python train.py --spec_augment=true --embed_dim=256 --encoder_depths=[2, 4, 2] --text_encoder_mlp_ratio=4 --text_encoder_head_dim=64 --batch_size=128
Rows from block 2 of the text encoder, named by matrix and row number. Each number is 128 + 32 x the weight over its row's rms, rounded and kept within 0 to 255. All counts start at 0. After the name is the row's rms in percent of the matrix's.
# q: attention query (text_encoder.blocks.2.attn.q.weight, 128x128), inputs 0-127
q.56 104 [111 127 165  91  93 176 126 151 189 153 102 115 152  88 167 128 172 110 144 184 139 175 102 110 137 125 169 115 106 143 167 148 111 154  90 225 137 167 115 104 103  64 154  88 107 140 144 161 174 113 116 113 136 133 126 158 161 157  73 177  77 143 105 187  98 128  86 114 106 117  89 107 106 129  95 153 143  82 127 147 115 143 133 150 104  89 143 159 131 131 110 121 141 132 200 111 135 178 146  99 125 126 111 236 158 124 187 153 140 127 145 133  73 110 122 114  93 106  79 127 156 107  68 109  75 118 150  74]
q.57 097 [167 107 139 158 142 159 124 128  65  87 130 226 101 138  94 142 147 122 144 114 131 142  93 173 170 198 106 135 109 161 148 158 156 159 110 121 199  91 130 119  94 174  86 135 212 171  90  59  94 101 153 107 140 157 135 120 125 122 114 101 113 186 152  87  91 131 158 163 151 189 146 144 121 122 111 151 170 125 152 140 155 129 135 182 103 105 112  86 107  95 132 106 137  73 110 131 141 104 147 143 126 126 161 123 143 106 162 150  72  88 101  53 156 184 100 131 155  70 162 140 144  67 107 131 149 105 137 123]
q.58 103 [131 149 195 102 152 128 136 108 107 151 121 144 101 120 129 167 139 106 163 144 103 171 135 157  98 111 122 103 120  95 121 134 144 152 144 171 164 165 149 174  55 166  42 141 131 158  92  87 104  90 110 136 115 154 140 124 111 151  85 193  95 135  93 158 126 167  77 120 140 124 134 106  99 137  85  97 153 139 159 145 196 175 105 121  78 103  40 162 115 182 127  58  72 118 143 140 124 136 174  90  90 121 136 111 146 123 112 127 119  96 105  92 142 119 153 170 168 111 188  98  97 155 100 157 132  82 141  46]
q.59 102 [116 108  97 110  85  75 109 145 192 146 106 125  96  91 190 178 126  54 140 103 138 180 121 137 115 143 138 143  82 174  96  91 120 102 112 193 129 121 208 132 152 170 139  64 113 143 124 134 142 129 120 119 154 135 155 162 113 111 152 124 128 138 123 139 120 171 116 164 138 155 103 147 155 135 155 121 164 118  68  54 107 142 100 137 119 120 141 173 127 125 152  80 160 118 105 144 106 121 139  77 138 111 100 121 114 135 165 133 137 108 164  51 215 103  74 209  92 118  99 153 119 141  90 218 106 125 113 112]
q.60 113 [148 114 145 144 128  97 104 184 115 164 155 200  80 112 100 154 184  81 153 141 169 127 126 156 150 116 111 103 175 108 100 126 129 128 124 111 102 151 112 173  83 111 152 147 136 102 104  91 181 129 184 104 105 160 161 136 148 165 165  88 156 141 148 130 140  71 105 173 131  67  90 138 107 152 109 138 151 145 124 170  92 167 157  32  91 116  96 106 126 171 229 182  82 115 120  82 143 160 111 129  61 129 134  86 113 101  88 121 143 181 110  78 106 156 150  95 130  71  94 137 107 125 138 146 119 125 136 130]
q.61 097 [186 170 165 137 101 154 146  61 126 143  95 129 113 153 128 114  99  94 210 124 109 178 117  87 147 200 135 123  78 162 168 175 146 134 107 148 155 149 114 140 124 139 121 145 109 175 101 105 101 194  71 120 154 139 113 122 161 122 150  97  94 106  56  98 161 161 161  74 152 146 106  87 119 144 102 133 169 127 170 139 128  77 135  81 109 153 101 165 169 143 185 130 103 124 141 121 120 153 148 143 130  66 138  79 163 114 148 138 104  43 113 111 192 127 115  98  98 125 135 101 141 118 163 160 178  94 145 185]
q.62 102 [108  75 108 107 115  51 161 171 139  84 192 104 108 123 104  66 130 147 109  69 134 101 103 100 129 158 103 102 151 146 144 166 130 104 126 140 119 112 162  98 181 148 127 141  81 176 138 156 174 116 179 119 117 123 107 112 107  63 189 104 129 133 132  74 107 118 129 129 135 149 121 125 158 118 112 107 152 111 113 142  77 161 111 130 146 173 147 169 105  90 112 173 105 219 144 140 135  72 114  81  82 198 122 129 101  75 113  89  65 179  99 139 144 139 118  73 151 154 186 145 139 136 156 110 156 129 188 145]
q.63 106 [132 105 138 134  57 138 127 132 184 171  69 142 147 147 171  78 166 135 102 182 161 175 163  87  77 132 168 121 136  85 143 132 141 125 133 117 109 122 131 146 133 100 174 107 132 150  91 112  95  95 113  81 195 238 133 124 173 129  82 214  59 153  60 154 118 168  83  95  94 196  96 166 138 117 141 104  85 133 136 155 143 122 164 114  96 115 135 152 168 118 117 122 133 118 142 145 173 125 102 118  85 120 134 117 150 112 154 187 104 132 101 137  65 144  94 135  90 145 138 113 112 126 113 110 114 137 135  91]
q.64 088 [187  99 166 127  67 109 111 129 129 108  89 193 172 165 151 122 139 114 107 128 183 156 108 179 185 165 166 149 134 120 146 122 156 128 178 115 108 110 101  54 132 121 106  77 130  92 129  96 144 122 106 112  81 155 164 116 129 163 115 196 122 100 160  86 149 163 145  88 140 151 126  74 100 166 130 123 117 141 133 176 112 147 108 161 123 147 131  74 120 141 140 141 185 104  76 109 124 118  87 131 188  56 102 141 163 168 111 118  89 151 110 130 148 227 123 125 110 147 125 131  77 116 183 142 203 143 115 151]
q.65 109 [ 87 142 182 101 135  79 142 136  95 134 120 160 169 107 141 181 122 189  75 177 129 141  81 121 104 160 135 109 135 159 164  95  77 112 120 142 145 177 115 113 171 114 143 119  74 138 134 134 162  67 161 153 105 184 111 191  87 103 205  99 173  94 125 146 153 128 129 157 133 132 133 173 128 161 148 139  92  89 117 131 177  90 116 105 179 181  63 133 147 188 138 135  78 128 166 105 144 110 113  92 113 159 174 142 155  93 113 167 156 160 161 104 129 138 153 131  92  70  97 138 122 179  96 129 143  55 133 113]
q.66 109 [161 102 154 197 154 130 207 113 117 130  79 171  97 155 118 116 159 137 189  47 109 129 113 166 125  82 138 112 133  63 103 140 111  99 117 136 148 154 129 119 161 132  97 140 114 105 191 138 108 162 132 194 146  92 107 130  91 131 114 113  68 111 116 129 147 112 162  97 141 105  52 127 130  77 149 157  74 119 176 125 140 168 165  98 156 189 117  83 122 154 126 106 116 132  82 110 134 156 128 119 138 167 125  65 147 131 139 125 105 212 130 145 132 137 105 178 138  86 206 153 168  99 121 126  91 107 116 173]
q.67 087 [ 73  59 138  48 185 118 142 150 157 142 155 131 155 132 112 130  98 143 187 134 122 147 135  96 131 111 103 122 169 123 177 117 130 171  93 158 160 159 105 166 166 132 109 148  79 139 124 101 167 125 171  74  72 135  85 133 111 151  68 160 129 112 122 148 169 121 150 127  66 129 148 169 159  76  93 113 143 149 104 168 138 162 181 216 135 140 142 105 108 177  85 157  61 122  68  96 111 170 148 128 130 184 132 152 123 123 103 143 108 109 153 147  79 116 187 104 152 107 144 138 105 125 119 121  51 127 129  99]
q.68 111 [135 150 163 107 105 162 157 132 168 149  60 149 144 130 153 153 181 166 113 102 119 149 212 130  92 143 185 152 175 160 123 105 113 102  87 120 118  52 106 105 101 187 126 133  81 104 172 167 148 129 127 122  89 103 133 165  86 147 146 102 129 143 110 163  37 162 139 181 139 154 137 166  81 156 135 121 116 140 145 128  72 183 160 156 128 144 167  83  77 101  81  74 112 112 142  76 175  89 115 116  77 143 146 150 118 131 139  77 162 169 165  83 139 111 172 119 132 151 145 126 141  91 155 112 113 103 141 165]
q.69 100 [136 161 161 130 188  98  91 121 141 106 107 149 152 160 145 109  56 160 203 131 109  77 195 104 122  88 134 155 159  82  99 132 138 162 166 135  66 201 130 166 160 103 134 160 101 125 128  58 100 115 183 161 154  94 123 182 147 161 130 175 144 129 168 127 150 110 159 124 124 182  95  99 145 153 204 164 146 163 122 101  95 126 111 155 139 113 138 160 119 129 113 186 108  54 115  76  99 181 131 152  88 168 153 100 127 143  94 148 151  73 172 130 153 155 112 127 134 133 138 127 112 166 104 137  89 146 154 122]
q.70 105 [179 100 145 177 154 186 155 121 110 158 137 188 129 156 160 155 176 137 138 120  54 151 171 126 108 110 195 141 122  99  78 118  86 135 133  94 121 148 100  95  96  84 140 164 145 133 156  77  98 137 144 148 145 117 122  86 179 179  94 178 152 199 100  55 120 165  86  77 123 138 124 111  98 106 115  48 114 105 142 150  55 193 109 136 135  93 132 187 154 113 142 142  82 120 132 107 167 151 186 149 152 105  98 147 126 141 156 157 131 168 108 135 103 104  96 125 133 175 165 137 124  89 127 138 124 137  89 145]
q.71 091 [141 137 145 137 109  93 176 120  83 133 118 105 113 117 131 134 163 164 137 138 153 138 176 144 182 114  72 172 148 158 149 147 114 130 111 144 188 151 103 168 164  77  99 124  86 144 156  71 127 105 157 154 122 183  98 151 177 116 148 100 142  73  26 133 143 182 128 171  88 124  85 137 128 166 105 165 218 155 100 106 122 117 119 126 147 103 132 113 206 197 124 112 117 161 110  88 135 169 120  99 119 164 131  93 138  73 137 167 131 150  67 142 128  79  93 104 147 165 149 123  93 111 106 135 128 101 105 188]
q.72 100 [ 90 167 167 183 189 119 128 167  63 138 134 118 170 106 159 127  93 147 129 135 117 120 135 102 105 110 165 112  94  87 145  68  87 116 150 109  77 161 152 154 111  88 173 154 110 118 149  92 103 128  77 139 162  64 135 143  63 141 143 123 148 167 112  83  95 101 186 183 116  96 112 152 112 167 123 154  91 116 127 140  84  99  79 133 165 161 114 184 148 154 121 168  75 113 213 102  92 137 143  95 118 103 142 162 135 151 158 134 153  99 150 139  60 148 150 135 113 129 130 169 173  71  99 139  65 118 165 118]
q.73 087 [ 92 125 176 136 134  97 146  88 111  86 135 135 121  89 112 187 134 111  96 107 108 152 140  48 124  97 104 161 148 131 151 197 139  98 131 114 194 165 108 148 163 119  56 125  58 177  89 163 141 173 191  93 145 120 127 135 147 205 189  76  80  85 114 151 127  82 133 158  49  88 159 140 112 141  79  89 145 185 149 126 113 100 106 152 124  87  87 129 133 167 127 103 154 147  93 131 141 110  82 154 161 116  95 127  82 150  85 118 121 136 114 129 107 147 119 107 156 113 154  91 175 142 116 133 145  88 136 115]
q.74 102 [128 116 114 167 168 158 127 115 128 105 145  92  53 185 126 130 119 111 161 143 103 122 172 227 153  78  75 131 117  99 120  93 117 133 103 140  73 128  87 112  63 199 103 128  87 167 135 130 136 109 191 153 120 129 131 147 116 184 197  98 178 136 156 128 140 164 144 175 106 124 179  52 105  65  89  54 152  76 105 112 104 115  77 121 112 137 107 155 152 127 137 134  83 145 130 133  84 161 123  89 115  95  83 125 139 133  93  90 145 104 141 130 127 139 106 119 150 103 138  80 159 151 156  98 102 140 115 139]
q.75 082 [106 137 136  86 149 120 134 105 110  88 153 118  87 146  76 175 141 107 191 138 123 153 147 132 158 102 138 138 149 141  97  93 139 110 115 139  87 150 121 153  75 109 157 112 105 114 167 136  49 172 167  93 118 114 153  82 120 117 135 142 106 123 105 169 119 103  89 122 104  63  99 137 121 143 123 126 145 180 167  54 108 102 163  95 127 127  84 204 152 110 142 126 131 136 175 110 111  65 179 190  98 126 150  94 173 187 108  78 145  83 140  72 142 110 128  94  89 159 177  72 180 161  89 135  83 145  75 129]
q.76 099 [157 139 142 135 182 162 116 130 101 166  91  98 138  83  79 121 157 135  83 121 170 109 130  97 141  89 150  83 156  97 130 132 130 142 130  76 135  99 139 117 101 165  62 187 112 150 139 116 138 137 109 151 123  76 146 129 138 156 133  89  87 123 134 157 157 131 160 155 141 162 133  22 149  67 109 141 128 166 158 164 119 168 133  80  89 135 100 103 158 150 125 138 120 119  78 194 122 125 111  86  95 159 106  64 132  99 132 134  80 115 162 113 141  89  50 199  96  97 164 165 132 106 199  94 136 144 154 179]
q.77 098 [151  77 131 171 134 202 136 124 148 135 147 140  94 184 112 137 169  90 132 113 103 128 161 138 108 104 116  44 134 138  40 155 128 114 108 128 124 151 132  78  92 138 101 133 151 122 129 144 133 146 170  61 135  87 123  87 117 163  82 187 158 139  79 126 100 170 126 116 119 144 131 143  73 123 153 129  98 179 121 125  94 142 105 138  69 156 146 151 111  81 110 105 112 103  93  97 111 154 149 143  85 142  74 179  86 149 151  99 103 164  72 185  94 143 135  68 131 169 169 105  99  54  92 181 146 156 144 148]
q.78 106 [144 141 101 123  76 134 148 138 142 130  86 165 128 179 181 123 117 151 129 105  48  94 145 214 148 174 127 159  98 122 108 138 108 162 127 143 116 170 159 119 120 155 166 123 126 172 143 140 143 213 193 128 167 100 129 109 160 130  85 112 139  83 193 130 134 134 153  82  96 134 138 147 150 157 132 109 195 135 110 154  51 188 182 143 184 117  99 116 168  93 125 101 166  96 116 143  97 177 109 114 156 126  76 127 151 133 149 158 100 103  94 162 139 173 107 176 121 179 144 141 137 100 152 152  87  98 152 176]
q.79 103 [102 166 146 138 122 158 145  94 212  91 115 123 119 109 153 158  72  98 121 132 181 130 134  72 144 174 137  92 130 108 108  82 103 102 159  93 136 130 178 116  94 144  94 150 121 125 102 101 159 129 122 103 146 144 114 116 117 211 158 124 128 185 144 111  69 119  42 109 143 164  74 145 146 149 156 126 111 106 174 133 115  99 188  97 108 108 196 127 156  70 142 136 106 115 169  65 114 120 147 152 122 120 103 204 149  74 151 162 144 136 127  70  88  93 145 135 165 165 158 136 158 125  72 154 153 131  74 115]
q.80 094 [123 137 154 133 122 142 125 110  98 156 142 162 168  88 137 106 144 168 120 119 161 111 169  97 147 194 141 118 143  97  91 137 114 148 143  80 139 195  78 165 115 115  95 170  66 147 127  97  75  70 112 166 141  99 165 175  76 133 206 152 113 131 175 179 100 112 133 112 118  75 108 138  74 133 126 179 129 165 133 127 112 125 163 167  94 120 146 108 179 113 146 153 142 133 110  97 123  98  41  78  94 136  91 170 129  59 105 133 117  81 142 111  84 119 159 128 123 131 167 103 118 136 206 155  81 100 141 168]
q.81 089 [ 93 101  87 163 114 148 160  87 132 124 139 152 108 172 144 156 135 182 115 127 135  59 181 125 102 119 128 121 149 147 110 182 171 137  74  36 128 144 162 134  88 144 167 134 155 136  71 171  64  91 125 196 121 116 180 178 107 130 142 106 109  94 119  73 188 107 116 159 131 152 148 138  96  98 150 144 134 175 135 121 124 178 119 116  84 153 125  50 105 120 210 108 141  88  90 161 127 189 115 140 141  96  93 104  77 123 137  94 107 119 117 132  87 121 113 154 115 154 136 130 154 154 133 145  82 111 131 190]
q.82 089 [111 160 138  77 175 130 118 135 164 132 124 147 115  83 147 131 141  76 171 134 122 123 109 151 100 168 129 169 121 124  90 132 141  81  98 133 139 109 112 166 126 165 159 125 130 132  61 138 142 164 159  69 120 179 147 120 144 175  85 160  99 162 108 173 110  68  28 140 100 144  60 124 142 152 117 106  95 152 173 174  90 123 146 139 131 143 187 163 111 103 159 145 135 156 153 194 175 130 110 191 110 157 119 142 155 126 101 157  94 136 122 143  88 115 134 121 163  86 127 158 127  77  53  54  85 116  94  85]
q.83 107 [112  81 119 122 123 149 120 137 126 102 138 130 172  67 132  72  88  54  90 160 121  89 162 110 139 122  88 159 128 161 179 129 141 176 143 155 148 113 134 163 203 139 132  97 152  87 144  92 175 121  36 139 156 130 116 126 147  64 129 147 150 125  65 133 109 108 107 128 163 159 157 134 123 113 143 201 123  66 118 163 167 108 108 146 108 123 118  97 118 152 115 110 178 119  90 188 121  54 149  82 150  97  72 164 121  48 155 110 138 162 160 133  87 146 164 129 139 121  89 140 158 176 170 118 126 138 132 134]
q.84 103 [114  94 109 181 134 138 170 121  90 135 195 131 133  75 194 143 159 131  90 201  91 125 156 114 113 121 134 107 168 162 109 141 172 104  93 149 185 146 158  77 113  81  85 148 105 134 118 133 187 160 134  62 119 196 137 120  95 125 150  94 145 122  79 157  85 178  75 128  95  79 141 122  96 177 114 137  45 170 126 165 104 135 121 131 152 170 148  86 171 211 144 164 113 152 107 119 153 135 115  82 121 128 137 140 128 115 109 125  97 179 128 147 116 125  99 116  97  53 134 152 113 123 148 100 112 141 162 125]
q.85 090 [157 141 160 171 140 149 174 141 143  81 106 120 115 145 159 140 121  77  98 153 102  60 122 105  58 110 133 148 126 188 222 108 125 153 166 120 128 171 216 110 150 155 119 156 157 123 128 179 183 141 133 107 140 138  53 131 155 155 120 138 131 151  50 116 157 169 145 131  90 113 192 173 116 119 154 142 123 132 138 139  74 149  91 128 120 145  84 131 157 117 128  77 114 160 139 147 115 148 175 108 148 145 160 217  97 138 140 100 116 140 101 139 169 146 163 170 164 145 118 103 119 142  93 195 129 103  92 113]
q.86 107 [181 132 108 166  60 168 115 168 184 162 104 154 122 129 161 137 108 166  83 118 180 154 139 127 120 138 161 166 165 173  67 152  82 110 103 168 141  38 156  76 125 145 117 164 188 139 144 141  75 113 146 119 140 136 133 141 124 119 137 129 137 173 170 175  41 123 127 196 155 148 129  78 150 106 111  74 148 132 106 133  60 107 109 115 117 101 149  86 166  79  92 111 165 104  44 108 165 107  93 105 125 131 123 111 137 121 164 107 139 132 117 158 147 118  89 155 156 179  92 129 101 117 137 128 157 119 129 153]
q.87 100 [126 145 175  95 160 134  55 121  91 115 150 118 173  80 114 123 140 188 163 185 125 193 120 104 118 134 194 166  58 124 127  87  71 117 107 168 149 155  97 180  90 119 154 110 134 130 106 104 175  60 140 145 128 110 135 138 175 181  82 131 109 175 131 184 138 153 118 146  95 121  87 120 123 115  89 105 122 138 126 109 158  87 124  61 153  84 100 143 114 141 117 184 115 142 139 115 150 136 180 199 127 162 158 158 166 116 126 134 104 127 160 100  76 114  68 161 109  89 120 131  81 105  66 120 144 121 101 136]
q.88 096 [148 127  67 132 173  86 144  88  67 125 118 191 136 133 121 127  65 129 158 137  87 133  94 165 151 161 106 131 113 101 109 242 133 144 134  93 127 126 150 157 133 160  62 126 143 150  96  83 110 137  83 163 137 117 137 124 130  65 159 112 150  59 113  57 186 113 108  95 110 150 111 164 145 212 129 140 142 122 129  36 178 108 184  80 169 139 140 138 104 124 167 112 163 159 156 120 127 147 103  96 127 138 144  81 150 140 133 133 102 162 114 169 131 126 154 181  97 130 146 120 121 125 166 133 138 146 154 139]
q.89 104 [167 134 143 114 130 138  72 167 166 163 177 122 132 113 129 133 141  76 113 148 155 120 155 148 170 124  54 129 155 156 133  86  75 123  98 104 120 111 101 149 125 115 150 136 128  76 109 130 176  97 130 110  95 148 148 111 133  89 166 126 139 113 129 183  93 127 111 198 131 155 139 139 141  94 158 209 138 115 130 130 163  61  85  61 142  74 198 133 188 168 107 146 130  98  62 114 107  82 130 139 121  92 115 179 134  96 130 150 222  98 166 115 166  59 104 106 165  96 101 126 125 114 156 136 156 111 115  94]
q.90 096 [105 115 155  93 177  92  91 135  50 128 143 165 107 140 109 146 122  88 164 167  98 141  76  90 129 132 155  79  59 103 131  69 119 129 172 124 157 201 112 110  91 166 123 146 100 152 130 153 120 116 132  81 123 116 143 112 144 150 114 124 103 124 190 165 124 195 126 153 151 122 156 112 135  80  83  90  25 177 148 145 138 135 132 155 125 190  84 146 131 164  90 159  75 114 131  99 125 133 150 134  93 206 145 155 125 136 117 138 139 102  99 139 112 145 162 150  90  53 108 134  97 165 145 165 161 142 171 117]
q.91 092 [110 132  82 107  96  83 124 110 175 128  80 156 142 167 120 150 141 100 177 176 143 159 155 107 146 101 135  96 147 222 139  85 165 142 206 144 119  82  92 123 113 130 122 108  72  74 141 156 156 121 185 138 153 183 194 120 121 137 103 148 175 100 134 124 189 120 129 137 147 132 162 149 129  71 159 204 157  72 127 120 131 148 108  96 128  82 111  70 130 138 146 128 117 143 104  78 156 164  96  91 122 108  81 178 121  69 113 101 163 143 122 141 112 140 100 139 177  99 100 185 169  97 138 154 137 151 151 135]
q.92 107 [111 144 132 137  63 144 170 106  79 123 122 171 114 118 155 161 109  78 138 130 123 122  66 165 114 100 109 189 154 132 123 107 177 158  97  70 152 146 106 117 145 105 179  89  89 140 134 141 116 128 145 236 106 164 175 138 134  59 164 133 138 116 154  77 167 131 105 144 211 159 137 166 161 157 158 116 108 113 115 129 132  96  97 100  98 157  92 137  60 122 178 207 119 100 107  96 105 186  75 120 118 126 138  89 112 126 173 136 121 114 156 135 150 119 152 118 122  87  97  78 111 149  78  96 137 125 157 107]
q.93 105 [115 127 152 100 127 115 145  80 212  87 113 143 176 117 140 140 108 114 104 122 122 111 155 107 150 142 115 114 146 119 221 171  84 144  93  86 159 118 105 104 160  96  99 145  56 116 130  93 143 202 100 127  43 103  67 106 111 124 148  80 161 114 112 152  86 127 148  89 146 103 151 106 155 132  97 106 101  73 129 140 134 134  87 148 127 147 144 142 179 151  46 101 136 149  75  98 131  87 103 137 128  65  94 131 150 118 136  84 143 149  94 131 136 164 153 186 181 114 126 142 180 156 150 118  99  88 177  99]
q.94 102 [195 152  81 148 132 155 136 134 164 101 138 152 170  65  96 118  77 161 148 101 176 148 123  41 140 106 167 120 171 136  97 188 111  95 135 168 119  73 155 136 119  91 119 125 141 117 124 138 130 161  90  74 101 148 111 167 119 137 122 159 100 146  89 144 118  59 134 132 132 127 115 161 112 112 186 151 124 140 120  96  91 116 125 179 107 121 176 120 143  98  65 112 126 197 134 112 175  93 104  94 127 112 145  57 101 179 103 113 103 117 111 181 127 153 119 146 169 201 145 105 135 133 180  96 187 185 140 119]
q.95 116 [118  91 157 132 109 125 181 108  93 141 153 126 127 127 135 183 137  93 127 143 191  87  81  88 151 153 124  98  62 163 185 120 145 151 116 121 122  81 104 153 120 166 129 125 145 120 128 191 122 129 105 160  80  81 184 168 135  78 126 115 155 128 103 125 105 158  44 126 185 146 123 132 169 168 104 127  91 123  86 121 190 104 108 122 103 142 157  86 126 150 152 170 132 157 132  47 180 135  76  79  85 101 112 130  85 104 131  54 111 132 102 120 156 182 144 148 129 112 116 174 158 187 129 131 165 108 176 135]
q.96 088 [176  99 183 142 168 123 144 104 129 145 137 112 158 112 148 125 159  85 118 133 117  80 141  91  68 145 114  92 163 151 171 176 127 159 129  84  78 142  77 119 165 157 104 218 118 129 173 153 170 129 113 106  79  69 107 117 131 178 107 188 104 122 124  98 137 102  99 122 174 146 137 123  78 165  53 146 126 130 119 182 172 145 133 118  76 115 143 121 183 105  35 153 103  95  53 100 124 125 150 107 175 123  72 115 156 129 134 132  60 132 145 118 160 120 133 155 105 110 110 130 158 146 143 150  86 151 143 132]
q.97 098 [ 99 114 107  92 110 183 141 133 156 174  96 135 129 110 138 188 115 120 102 172  90  67 136 143  95 151 157 118 116 127 176 129 142 130 114 127 146 166 162  39 146 133 135 186 143 102 148 115 117 133 130  69 115 146  86  68  91 101  84 165 165 122  94 121  91 137  37 118 174 131 118 167 196 113  70  77  97  89 167 135 119 117 171 155  90 130  89 126 138 127  80 111  53 150 100 116 160  89 169 122 145 166  93 143  91 149 188 143 130 114 172 135 113 120 177 140 137 107 121 157 114  96  91  93 133 126 100  89]
q.98 105 [100 175  75 157 138 112 108 154 138 106 150 154  76 122 116 148 117 123 218 106 120 116 123 196 153 138 144  81 114 113 129 154 181 117  68 136  98 102  79 145  87 157 139 140 119 141 117 152  34 126 158 127  84 154  86 101 114  78 137 153  97 163 183 141 150 112 123 152 141  99 170 102  98  72 134 125 145 199  64 188 124 168 143 129 125 133 130  79 108 109 134 144  98 159  90  76 123  52 114 138 109  97 146 110 178  79 126 115 143 130 105  87 106 123  97 123 100 105  75 119 105 176  90 148 169 157 137 113]
q.99 096 [150 132 146 165  88 140 159  80 159 112 115 125 134 152 119 126 164 137  38 118 149  68 167  61 145 105 100 129 131 116 132 140  99 105 177 121 132 129 145 112 165 120  68 174 157 116  95 119 171 136 106 169 144 115 123 118 132 142 185 138 155 143  60  82 128 130 185  85 191 113 142 158 130  65 157 128 147 113 115 136 142 178  88 163 122  52 155 120 142 107 109 156 159 137 121 128 132 135  64  98 120  79  74  87 101 123 111 125 113  46  80 129 146 176 130 170 132 117 149 160 128 164 151  66 172  87 113 171]
q.100 104 [183 168 110 156 130 136 158 157 128 106  79 162 107 184  98 126  83 138 150 120 108 110  89 190 159 146 112 174 148 121 120 183 122 138 117  98  99 121 183 109  90 159 111 130 177 102 170 175 104 123 120 155 120 102 145 161 164  88 160 188 123 125 119 135 169  55 133 131 115 110  91 132 185 112 119 106 166  90 143  82  85  54  89 124 125 165  93 122 155 135 173 122 128  97  79 155 102  80 120 120  73  86 131  93  83 132 138  96  94 161 133 132 196 122 115 136  90  99 147 160 100 176 132 144 173 141 194  79]
q.101 089 [136 170 134 161 160 115  99 193 116 145 117  59  74 151 118 137 123  96 121 119 182 168  94  97 121 102  96 111 144 185  97 185 197 132  87 126 145 165 109 126  94  80  99 148 156 175 161 123 125 126 171 153 101 208 133  93 148 102 159  78 107  83 113 129 114 144 140 195 123 173 134  60 137 159 127 111 134 170 185  92 138  89  76 108 104 125  93 152 134 168 146 164 110  94 110 134 101 128 155  51 154 138 151  75 116 101 186 141  94 119 128 162 150 146  84 128  70 151 119 102 137 134 106 132 159 143 155 108]
q.102 109 [ 92 140  90 104 180 122 108 124 145 152 161  91 149 149 124 123 103  78 156 119 175 119 105 129 119 149  59 104 106 113 158  99 105 172 124 158 145 211 133 137 126 150 116 210 147 167 128 114  83 121 103 199 182  55  52  86 121 127 160 121 134 142 139  93 119 116 170  34 162 109 112 133 158  88 117 102 162 107 161 140 124 133 152 155 129 166 143 125 143 107  71 159  78 164 120  80  65 164 143 125 120 153 101 105  73 135 147 129 148  85 106 173 158 164 123 170 186 139 135 118 120 136  89 146 145 120 128 145]
q.103 090 [147  79  80 161 131 200 138  78 119 109 141 175 129 205 174  93 114 154 203  67 137 117 153 124 144  97 125 181 129 128  53 171 134 111 170 128 159 147 142  95 112 163 213 160 138 188 156 122 110  94  85 129 132 125 175 198 128 118 117 187 107 142 156  66  97 164 124 100 157 124 118 116 120 114 150 142 133 116 125 108  95 136 146 141 123 110 154 128 102  83 136 120 133 141 153  73 119 193 102 179 136 132 128 169 101 185 140  83 158 154  73 109 129 114 112 105 113 173 154 111 114 144 181 127 114 150 138 145]
q.104 091 [155 130 120 162 213 118 136 120  29 153 147 160 142 115  90 155 106 125 123  82 130 105 134 167 130 110 160 155 146 101 145 174 105 158 125 110  94  84  93 140 105 170 112 166 120 107 125 177 128 122 170 134 114  80 145 227 180  81 153 146 131 101 169 133 106 145 142 149 132  59 115 136 123 115 137 192 120 127 107 107 168  96 141 145 151 158 121  90 124 139 146  79  65 127 120  77 141  86 141 118  83 122 139 158 126  96 151  85 138 172 182 139 135  55 138 127  91  72 137 118  96 152 140 138 136 131 211  94]
q.105 090 [115 145 131  84 114 157 174  83  69 147 138  83 161 136 143 144 173 115 104 111 192 112 103 161  96 102 113 162 134 161 114  44 124  82 158 146 132 111 184 125 183 162 200  97 143  89 138 170 132 131 119 156 144 102 170 176 142 114 122 124 152 132 104 122  76 143 171  89 110 155 147 213 157 151 152 157 142 115 110 118  91 126 144 122 185 155 116 135 110 107 127 108 125 123 177 123  97 149  90  88  87 171 106 172  61 134  96 128 138  41 129 126  85 165 204 122 145 106 128 105 140 134 147 109  65 135 131 136]
q.106 122 [139 123 168 106 129 140 137 100 128 128 103 124 120 118 107 119 126  97  75 167  73 154 113 129  77 216 195 152 119 153 133 112  77 128 165 162 145 140 177 101 127 137 171 127  75 110  92 172 139 143 116  86 141 142 106  92 108 165  76 183 158 166  34 136 131 124  66 118 138 180  93 175 104 195  89 121  78 123 122 118 125 107 128 150  97 170 128 102  80 137  85 143 118 118 135 128 216  58 131  80 164 124 157 140 120 164 133 108  88 153 138  89 113 131 142 156 110 153 127 121 124 127  82 154 127  92  75 123]
q.107 099 [143  85  80 123  99  82 129 166 137 137 140  74  94 112 128 179 136 157  86 182  77  90 146  60 131 126 115  61 124 111 107 136 211 134 129 208 137 155  93 184 120 124 110 119 141 137 113  96 127 101 118 113 153 122 145  81 130 144 142 134 110 169 148 116 179 145 110  71 122 125 103 108 107  96 120  83 170 182 105  92 121  97 129 154 116  54 135 129 163  99 187 168 149 140 100 129 120 129 137 109 202 110 127 122 116  82 100 166 125  91 129 126 148 180 128 100  81  64 155 116  99 126 154 112 190 169 139 184]
q.108 094 [155 153 161 179 106 152 118  66 109 138  83 126 152 134 179 127  75 174 133  63 114 107 177  76  69 119 145 138 139 107  66 122  79 122 173  93 178 185 153 162 139  86 138 148  97 168 156 111 151 102 133 130 108 181 142 178 159 172 134 167  63 108 151 158  96 130 112 163  93 171  95 106  93 125 128 128 100 113 147 167 115  92 153 114  61 136 131 110 110 112  86 105  99  58 148 120 112 175  91 175 143 136 128 114 120 106 121 128  96  76 122 114 108 100 147 174 164 101 136  77 157 167 119 120 100 105  72 163]
q.109 090 [131 139 135  76 115  86 102  98 114  70 112 118 160 144 112 132 104 100  89 136 172 116 139 114 144 103  82 117 109 152 168 103  61 108 143 139 125 149 125 135 144 140 170 169 132 111 160 100 128  60 118 102 146 113  70 184 135 140 192  62 128  93 157 128 187 131 129  84 131 152 122 121 113 138 115 102 176 102 154 113 140  95  94 118 171 152 112 147 198  94 126 112 139 154 122  97  92  77  87  66 185 109 118 165 135 147  81 122 149  79 116  59 184 155 131 164 113  96  99 113 175 140 198 160 112  53  99 109]
q.110 099 [126 108  90 167  88 188 129 122 166 113 127 124 146 165 130 112 201 156 150 153 142 153 145 165 106 169 186 140 132 181 125 124  90  89 131 139 165 155 151  62  94 135 174 101 158 191 128 181 122 137 117 138 136  85 125 139 105 118 127 116  85 125 104 113  79 144  81  93 198  90 114 100 154 131  89  91 127  97 116  73 113 121 110 163 120  98 130 127 176  58 109  79 131 139 165 151 144 115 117 179 172 168  93  41 107 136 118  95 119 112  75 164 113 162  68 126 110 191 150 103 184 121 145 115 131 135 141 157]